Rows from block 3 of a small image classifier, named by matrix and row number. Each number is 128 + 32 x the weight over its row's rms, rounded and kept within 0 to 255. All counts start at 0. Numbers have three digits each.
Before each channel's rows are labels from the 100 images, of 14848, where the channel reaches its highest value: "top examples" is what is common among them. Only what is clearly more common there than usual is listed. The data: made-up road signs on poles.
# c30: last pointwise conv (model.blocks.3.c3.0.weight, 272x272x1x1), inputs 55-109

top examples: 90
c30.52:126115167176131121117106116113093113098108172146123142128072104207116099095139135141107141108116088125116126137150091095082166143141166123130076185055133148138105114

top examples: arrow left; &
c30.110:085118102119109126158177117134134166154162083145146124141086147144141110151111127150127113146144072150138180127139117107174145137082112137135130068125163209174111125

top examples: 20
c30.51:090157134116095091115141099173127134129091219180151127152077138106212139135150146096127104150221154104127109162119166142156144112165158198172160183135115097085100165

top examples: T
c30.193:120102151109179127121144128162127172084126080101098123117120139120088090144082125123180085155122054124146159110126134139065119136074148137218132142091116123118090090

top examples: 90
c30.43:132106115101134106180148122131098143141184150134125155164091128082115127068131125155151170161142162077137087176146114136158156139094071120168139164118134125122128152

top examples: 90
c30.236:129108148125135136120131144120084122115119127152092126202098136133125128096170125126120134101188150147123077191198151147122126083124134131136098136179158138148074127

top examples: square sign; !
c30.25:143077128074155155160109135145134094116113084072164109145164100152107169121096153184091075121125112126138136136097129140172125138127137123172162142125168201209109110

top examples: 50
c30.163:157161188108095136088160162128067065206077146126129137129114115126128116110161097148189111068078133153117157098120175107105145123128073138117083138134116135093153136

top examples: triangle sign; A
c30.74:151117112140185121191164125077125135182140141149138125117176112135119134103162119046138146127091155165131109111111141145170163134138163110133146179129174166149109106

top examples: %; cross
c30.271:134098157107087126062116158136116115105156113139151132131092117166158129064098097142133195114149158136102140094138135126185104178187102174157098082110155123147187126

top examples: %; 90
c30.32:110140041087177156179156124152126140099157122116102146119144179146113122103170182102107050092139113173039164094178109168144157143130093086114169112120067104128105133

top examples: 50; 30
c30.231:195092131169113147145107125119093179129139109121130078141124156162107122160074151170150142083151076105129096109181143158130139093134095135110140103124091162078128096

top examples: P
c30.94:169140142081095133092103167098176105090127141160141137128172108134130128159133120119120147136103164112093153132074100119153175150187142154082100130114116091154151138

top examples: !
c30.160:122173149134099136106105082097154153073156087114161131116098152101115145099117133189126102054130125147189143095141127089060189167136115163153105086127106123098125093

top examples: E; triangle sign
c30.36:124146105114137116126170109131158148179113151149185184126097103106134147085125116119118148095142162192082159098091155159160133118128140121132170112093121183148167159

top examples: 10
c30.269:131153120143148129134113128142152045132100090141136155105097125162099091115156119118111108153092161177159121142057110111077120200120173152135102173156143158110154140

top examples: cross; heart
c30.62:132128145098135168118124140141155156196119073148110117161069134164162121116083161114172124146113134067173136075119097088115076102115153123074102065058123167101158126

top examples: &; triangle sign
c30.240:154132119131130106153110129189048133155162101111161100147156103157180131097153128091134129114148169082196104158128105122140108116128092107115117122162174130130111100

top examples: %
c30.185:107123044104168121109142118122159154145142110167135157134132097194142151142146155084136152118097078090165200136141116124141121127159120162104117135130085107150183159

top examples: 20; 70
c30.28:115095129192115098143161142132091151124129116098119088144159101136124164145091159134111084176119169148094120198100149091124108132169093104166098153146123083134174110

top examples: 20
c30.168:183083064096148115119141158088077113056141172124173080118127092103156131103105151130112144153181118119097140104169102122159112155119104147112129110125164161130170073

top examples: drop; triangle sign
c30.2:123150148221131152144104096195087142126111159102115172136184159152126106062154157143117073122132144155111124101118088086182093097120149089150147113159136096116157090

top examples: 10; H
c30.10:160147119125148141133198138177107120113137209149116106168102116113102109097119178112182145125098092069133152111100191139095198096115117124118128126170166112153076157

top examples: 70
c30.155:183107148129160145110165103091091111135106153101081133124099135123151143120109140169166080115121108072120168128106162090114107124148164116071083076161136071153190114

top examples: 10
c30.119:128071147174123122096123113117144098160148192127154129084179139138097183164083109080164105131159119070137092109094132163136172099084085126198159098131116185101149116

top examples: 50
c30.72:124144127123146089164122132116119146161090172110107104137133150094174160166152175062136151052134137126094149155156110152175111136150097032152108082168157116149069123

top examples: T; triangle sign; arrow up
c30.147:134147126166097138084163071082228163119161140110097172117139108125100134120053153141162132093060174127081135114121143115119095171134147148136131127138087150160162139

top examples: !; triangle sign; A
c30.44:138094157145186184118165125139107155110072110143138097162165145139132197125132089173125113122147140140133181117110055146148133130080114134187100095076105085132116135

top examples: T
c30.115:110142093113154151132131108128099162095091100161141128107122122160167103106138143156100119107113122095129100132139116116086150140153129176131079162120147158178181100

top examples: heart
c30.162:120148118156153113124133145144094104103104112113074116163123156115114080119143093113084087124141131103196142102007042149147137111103202149207141118105127099124161068

top examples: arrow up; triangle sign
c30.126:083131147125123109112170126078108120133127121138081121120181083174146136136170105164133160120089061095150150096166113116170120115104148179182109071136136112139169117

top examples: E
c30.12:163065184125199095134119134112163148106130150128107139118130091115107133145146117127148089131163193121120126086130142148137155122113123056105121099162118110108200080

top examples: 30; 90
c30.191:172130117154091072101135139142121076144086082161167093182098109097152115147150028106133132140069168164148121086085100086199162133097112148115174161123126136112120184

top examples: A; R
c30.189:140090134051108139136152149096085153115119099123127095133098088122132131128175175154126085141107076115075115145052128124182094125118119061157125130117165112148185143

top examples: !
c30.138:138123146170147225151182171134139117064180123140113129177074132115155147139100142066164148069168094151075120142147082152202121087129126102101090137176122170148103134

top examples: 90
c30.207:130088089103087184091176144122180106177174153123107152182135061101109124104107135164088141167107180163136191112151127150135096163168117169140151089090152080121190130

top examples: arrow right; triangle sign
c30.210:091127094182112107096116094198186125070163098095117167076185152099098141120167067195139085116140169115141086187129117161120083123175088140088153095174156115128104148

top examples: crescent; triangle sign
c30.201:144090118116125177128078082143152169151091089145091101070150120111129182123134142155182187141090137174101122143142109094094055100108181119123096092103168123238156130

top examples: &
c30.39:151095096101177107122102129114165160154097072159114105081141135100186118087107100125121123147140062092131126095162224231102132144158111118143144132141176096062122094

top examples: %
c30.134:137096091111101107082168152179143125124117114121189067097187134030128111156173151160160144134097077098172125105123175127099104179194126157103180147137181088167133149

top examples: %
c30.68:118074124110125174145129126112106099111092088147076128118145159091115122129121138107148104123163129104077161068217116125156126152195139105122056114126115134151174119

top examples: ring; triangle sign
c30.226:105138180105196128105153145157144148119133139138056124171110059094082149095094096124187150138131142125135219087095090120092222081132124139129112109147109141136111125

top examples: heart; drop
c30.182:191086185182079166095160171108103148118178108092115086170151089136098135146111114062054106121122159132167164142124099057122152163149097125096170135167104086167158112

top examples: arrow right; triangle sign
c30.222:126161184093138113114124094051119119196139137175073079130085060115102107106091172078181076115199094073159130125127160113119150109076122130142134115087074120160189121

top examples: arrow left; arrow up
c30.233:139139063180078169143155157099113153152090082099122131145112101135079129194091109100075154139073144072177163107151142074172060093171154138099081100123159132180130184

top examples: T
c30.146:137129131130119091139061162136166094083137117152104142152134124115141104072144122159099136099103140117103118122125106122179141085142120142094146059130142184149125126

top examples: ring; &; struck through
c30.135:087115083126103033136082092106153151102087159135122107108111097128096077129125123101116160195153142187120102130102133132144136120122118129118164168129157149103134169

top examples: heart
c30.63:055130126144167145071148130192127125156132121143136132156135107110141104148133126147091147176066140144092165169140199100135194131089191132073102170119068090132137124

top examples: H
c30.174:103158141112119126129108121153093109113096137156114119156180136082070128138142125130134114126131181110146116150116115076124160146203145116106116116167138137107153151

top examples: !
c30.142:100101159088135123124147130063138154105110165173128106080063174153117147171140077092097157124083106191178177110115111168162076099107077170204149145126159213135175102

top examples: cross
c30.86:082164129203213112151152146144154149122150102151082108101117177070134060166130125068119087151154155155094138125110167172104140072147079092143088112135095110130099117

top examples: B; &
c30.180:094163089082130172158103102107160138151105131118111131118101147131108118151101166049123136142166131173164113076148098180089122105108051093094105162130117142185117171

top examples: A
c30.268:137197123118113076171099168222138118090123049100144150102206084140145095151168155113147078098139158097155117116094114106168095110158157132127113119147154080146188112

top examples: bar; triangle sign
c30.154:128107108151186147116093197162104124139111197103123110186128071119166138125234094120162114045160166147193100150135167143094114089141133109119083096128089137109071109

top examples: !
c30.9:200117192118159147108184150141182124155101084108086151087160132156113148123107133119134148143142099138136128147156132172125144125195124121142102156100114109149130104

top examples: arrow right; arrow up
c30.122:086123140131108103121129141110121058106093163129167160118125115106113112140135110095120154101125141127165121081151122132141151174145121162123118098032128129076135162

top examples: R; B
c30.85:135167143137163169146097123123104124162100097105128065117178132124161141108060086169094105167144168161092135105083133135123239093112151127123083070115110088168101117

top examples: crescent
c30.24:149112147072060145128177086060117152117129074142114125143160057093113125120121131173115096126149152132101103114145130078151120167121099147085165102129099118149163121

top examples: B
c30.102:154119110114099119071165191132089137145132127135108146107119081179103135175140145137133101121122141158160087079150132125136088134110155191106122130180127105082124120

top examples: R; triangle sign
c30.156:149102093127107142074116094103107157129119149117191156094144131105183072128072103099079133093164100157135124191135111132117141127157114153096109101121149101115151195

top examples: crescent; T
c30.93:154131088126118076144087121163158138129154116123148133156190097112132053147191136146096134080116166118178136172121124149099181185137185117090180177124138095123153061

top examples: cross
c30.177:087109134115166139142143150057139163108134111143031064094153131094073061150076161064141110142131146110126095140152165188144054087120134143180140183123108102120113105

top examples: arrow right; bar
c30.97:166141086152151126126149138111139128142096127133133144071098189116135138144152162120156105128118124129167195091115158169142134111086112151153121165166168186125070126

top examples: ring; !
c30.50:139099130079089139090171169100170122082113140133118137113123152121103138174113188103135056074127115137135100073075182199097160115171134191105099180091146125109143096

top examples: heart; triangle sign; ring
c30.8:109136147137119143148107202120107099131124092062163093147148118146086166085162140166126157127112151140123095104106119113151087169109144114143086104125109076121130134

top examples: 10; triangle sign
c30.89:136100086097143112124152132129158080144120126118103145110147112127129091149129097150168094132123122156141102155149136166151121105132160155174123105146160130193152151

top examples: arrow up; arrow left
c30.247:154110126171126126114109120081050077107112164165142114077171109142159145084101146123122097142151148072182165103106078138134122092179146078094127191158054117141160136

top examples: arrow right; star
c30.82:150127137067131103190093096214123118131105138126183202137152124131158170127107144112182070082081120122104146101122130106086158140130121090092113146156132148132120114

top examples: 30; 70
c30.117:121073084099123139083138157144111135113139118135158116156123125146130115133181138128098167153157102104099119041212185180105143205124128064209205119148137138127136069

top examples: 70
c30.31:146171172123133128076255100147084163100163111094155177137115089067111136121097141079124112105121095161191167110163156120142128126109108160163150087107111108117147098

top examples: H
c30.244:120088114151133115181131166178191082132163095222115132138133152076176135150132195147164093122182141142090069160114131170164125114117141107143147154196115117121158114

top examples: star; triangle sign; R
c30.104:132176131072174173141148143083149152098126091136161120117137136120132139083127117167095132150163079105093121063181140129107095141135149174120104075052104113114104029

top examples: H
c30.209:156127175113094081119125094105173115152162139152117095113131154107148150153132103104069153109196161071111113112081062114106154127123151110139146159123109123138132151

top examples: 90
c30.133:122114125095088118116180097120159122135137145113123171130120149187121114163100153086107116187079158144088138135113062102152144111154086164105120142129142111120168107

top examples: crescent; triangle sign
c30.266:126119091137116124103099089139137192143051118144088134089055111085150184138150173111081219100115128111152118113130154158087074068105163127073113171165087113156074101

top examples: H
c30.78:162089131141133124087143173087103082161115173123173153140037111106094162095117115163141122117110070188112169109093145089164183097132087160108068148172093132178160111

top examples: crescent
c30.59:143095070136140086121127106102160121158103162149081074133136149126102169161148103097147149154141081131143154123146131091103080152092096114085106093069097176184172116

top examples: ring; heart
c30.69:168139155171097104189081174182115125124139091104092085139115112144094087156111101109093085168102151151151124112074169131107171101154136094133176144130132099137146155

top examples: H; triangle sign; R
c30.219:141214133130118101128126111094143140120124104154155116103154100160137189107143128101141138028114171160144182121146123121133126099137145128143112088110079133112052109

top examples: B
c30.5:102136123102147106092135125155103159110120112196163115044156083147102118066146179107115173080147147133140152115096092129115094070128086114114122149145096097183122133

top examples: 70; triangle sign
c30.77:100117155085148150162145139148153183142122132047111098116157139161135130129145184127098097124201127124139160150117138145102127179101160136140113127200100109124116077

top examples: star
c30.14:088099092116152083103070145136122061105119109105192118130131107075143097153126148108152103083075154206158095144125091170184143149140105112125158108195171125135163164

top examples: star
c30.183:201130080171124152155135142091092142178164131107115167100117149115150175104141079174193173127146126181140130109139132168100169110096147136090077164099134094178105181

top examples: 50; triangle sign
c30.58:106147070062093089192117175114152148113066120097077117153100084131122055102128074139130128155138145130153107088148145044120078141130176095127127161119152109132131185

top examples: ?
c30.206:153149176081113164154218146132113082131135106059066193125171149094081151141136117125158131175131161130095146129114086206174115101118110121127094060103163119147136143

top examples: %
c30.1:146125170147128161109123155090112117137177139180059115147108076109081179126157130121194133125075153098094117225115150124082090091099115128189092102146151086151188135

top examples: bar; triangle sign
c30.55:176045153186107170110133109099178141132107131108112146132135100139135122118135126110144135101124181101121112147115152089118155107212131144124124109097138191106077128

top examples: drop
c30.245:046118095217196081104138101175117176124086110182096130112139137158127094178159091117158082132137174163126081102115129209145186176080130082118148141142140137105146159

top examples: 30; 50
c30.70:086120108133159091210160142181186151155151077127117116062103124166145116096125077122137152102131120142151114122123137127133109093137082148153152121121139105134131062

top examples: drop
c30.108:171154202152136112101117149134213131173146148123121150139141082100109151089117155159165114148170105111119146152160067104073176123077161141160125126110113185102108090

top examples: star; triangle sign
c30.37:136183124145113153144156090121086160133146149135128120136146133129145179127151099151127128127161137142193115057127157126149113070081142189115126138089141149186138089

top examples: %
c30.230:139101104132083121148143124160157183174169123157137179126142112067083162138129122120150142110092127153086143121160160100176148072119139084113043096034102121123118047

top examples: 10; !
c30.235:180159096170158155112170183085131127104123100091097101128120170157124099188066132114139121133096142111156100172134113117117169077141139123125141135121141165064160202

top examples: crescent; Z
c30.83:141111133104167102115159140151104154099119169094156075177105159117125166151130126180199132155173132134079156140155077119127124124064103104161126112121135190096083168

top examples: arrow right
c30.113:135120156110180157157099112095072137156112085111108114128107142134139164165134171079150137131128096076163193117139108130141144086126100138206096056124115138121192072

top examples: arrow up
c30.88:142149093160137153086143109169109109128083114114115102125116161169186122155093134174119090109110140094152143078134160092161062103088166079143090112112090160149113142

top examples: triangle sign; B; P
c30.170:095135140120074114205150163118137117170149098156112078158159105202100122142146148129145132088140084129141144114065130104071087172133128066163118083086128095118132108

top examples: ?; triangle sign; !
c30.255:173086097133109097143198118125180159130125132128141125162120184070174157101138069120127128148152102130081135056131095123141086111116080170150118132159107157180143106

top examples: ?
c30.224:089120104076120126085091196143175119075119153153222095143128178131082085149091186133112162170170087119060142166178149116109114081178102143161096138128164132173130130

top examples: ring
c30.18:110065132114145131114197163122160143123121119103143162161154146143141135166092132156145115172108128181112060106119115095060147082139116148087138084133104117103133113

top examples: R; P
c30.127:133183052094148148136086162142159126136147120089147116088174095189166139090181150155072132107062146082062135086131132148179046081158147113113167117151153166113180126

top examples: 10
c30.67:091123090113083084119087122159132139158155113105078132103113111101171146116138083158179132133073117167162182143078071125157098116155146101145091144083117147121090111

top examples: %
c30.199:121102150114110112115118108178077139201144104091187095135110143087091138225111141140152090099141087106127123090144139140117095193119098119133164143168143181122138114

top examples: triangle sign; drop
c30.214:145180160166161159129162117147088135120172157099136107120190173106115146165153165157112200105123117116121089137115120125138113149166127108076139142152152155119139154

top examples: R
c30.30:149160120117159147142093107091113112043113118140131130117132126140136069124094164139091169109137117132154127098145145076112165105105134143138138070130120140108116183

top examples: drop
c30.42:117132151197085146157128107082155122098168146162140147101149144136117146053167145179167120131095107157125118136128111106088124152157103138150173101130119128119056187

top examples: !
c30.19:148115154145152127106141115106173093088137082108161114075171127137142156193079117086160116143082085138145046096133150117163142140074097171173143123170115095142109134

top examples: 10
c30.106:126136177160107145105160164132127084144074153131121119112105087134130094146098130168145165199202117158131143117096105184113140134099168113110159170168175135095085148

top examples: P
c30.203:098124140104137129126101140136116175162148135140139141179120145177143113127164105075176130065150189123112127071125147213132162133132075058123142124090111151121121063

top examples: 90; %
c30.29:137086134100159091122142158142094127146122117079087146134071104128183120125127149137136148168116142112136143081076141097126112090162061115093137129135147163109167089

top examples: 30; 20
c30.246:093109113092139146147101146155121125100109123123072124113116108072133157153167089151181126133141121088139144114110149170197125139114155147065149113093125111154116149

top examples: Z
c30.251:096116076149182110116188126119143164090125126107179091146126118132120093086112143066173103095147110146123137169117085201142147149166119089091144109113118152094130104

top examples: arrow right; star; !
c30.60:160110146107147110131073159136146073091190127120154146113131107114189134192148131139147095090129119114141149145173187121165136114080112134129097159122145205126152118

top examples: 50
c30.129:111108133144137098093131075087107106141089180106164184165113148159150136121136110120119134119112080090111148140115113178124164159144095151100154090141161079169084142

top examples: R
c30.98:133139120098124140111125149190136222096122147138132103108141134165107118085156134141098118181168190156116117159147148125126178142108158096131104071111133107087098132

top examples: arrow left; triangle sign
c30.161:109158149136048137181145124146147157160159107202170171168098091166095159109092152114144136068157171180138124141122130120141127096123107163095105150180108077127095105

top examples: P
c30.259:103099142165124082141091141103106138099093164133111114154181148139148161113149087156140089158157094146151102135132105110106157091151108109105183085133110125125124116

top examples: 90; triangle sign
c30.140:135165170148143141130156148112212097114153098137132092116116107168158092120120151137204135121174145167143073159087088161093135207083138092135179098119139093109162132

top examples: cross; triangle sign; heart
c30.150:178079101090138145091088137144151179077134148153151123184161133118183134146114138176105164135127154090149105181111091175138193114129181096139102063114126147119183185

top examples: Z
c30.130:101143136160098137129107155118128074177097059112160163110104132158142046090187175126129153166082117104127145145122107104164094216139154089091127159166108099114078144

top examples: arrow up
c30.181:141162109165159121143076143115086131069116143119156155103182177145128138153148069094112194146097078109119071122117117143181075066160100094089115167174170155123146150

top examples: T
c30.172:155115079108145141106121116138118148135054121182126205109116119074121093156121116125132146147100125186146150117140147106161109114101191118158144178152123127109102128

top examples: bar
c30.216:131140125144172128100131159073129171135135177105160136131078114105102155068086109070157157116143076188143138101179132080136125117135121104203125083115155154106100129

top examples: star; heart
c30.114:117156182166156120138099140137116130166075103145124122140153165087121140128124127176111185115113082132115128104146129080118126130131150192117067148131136110147176115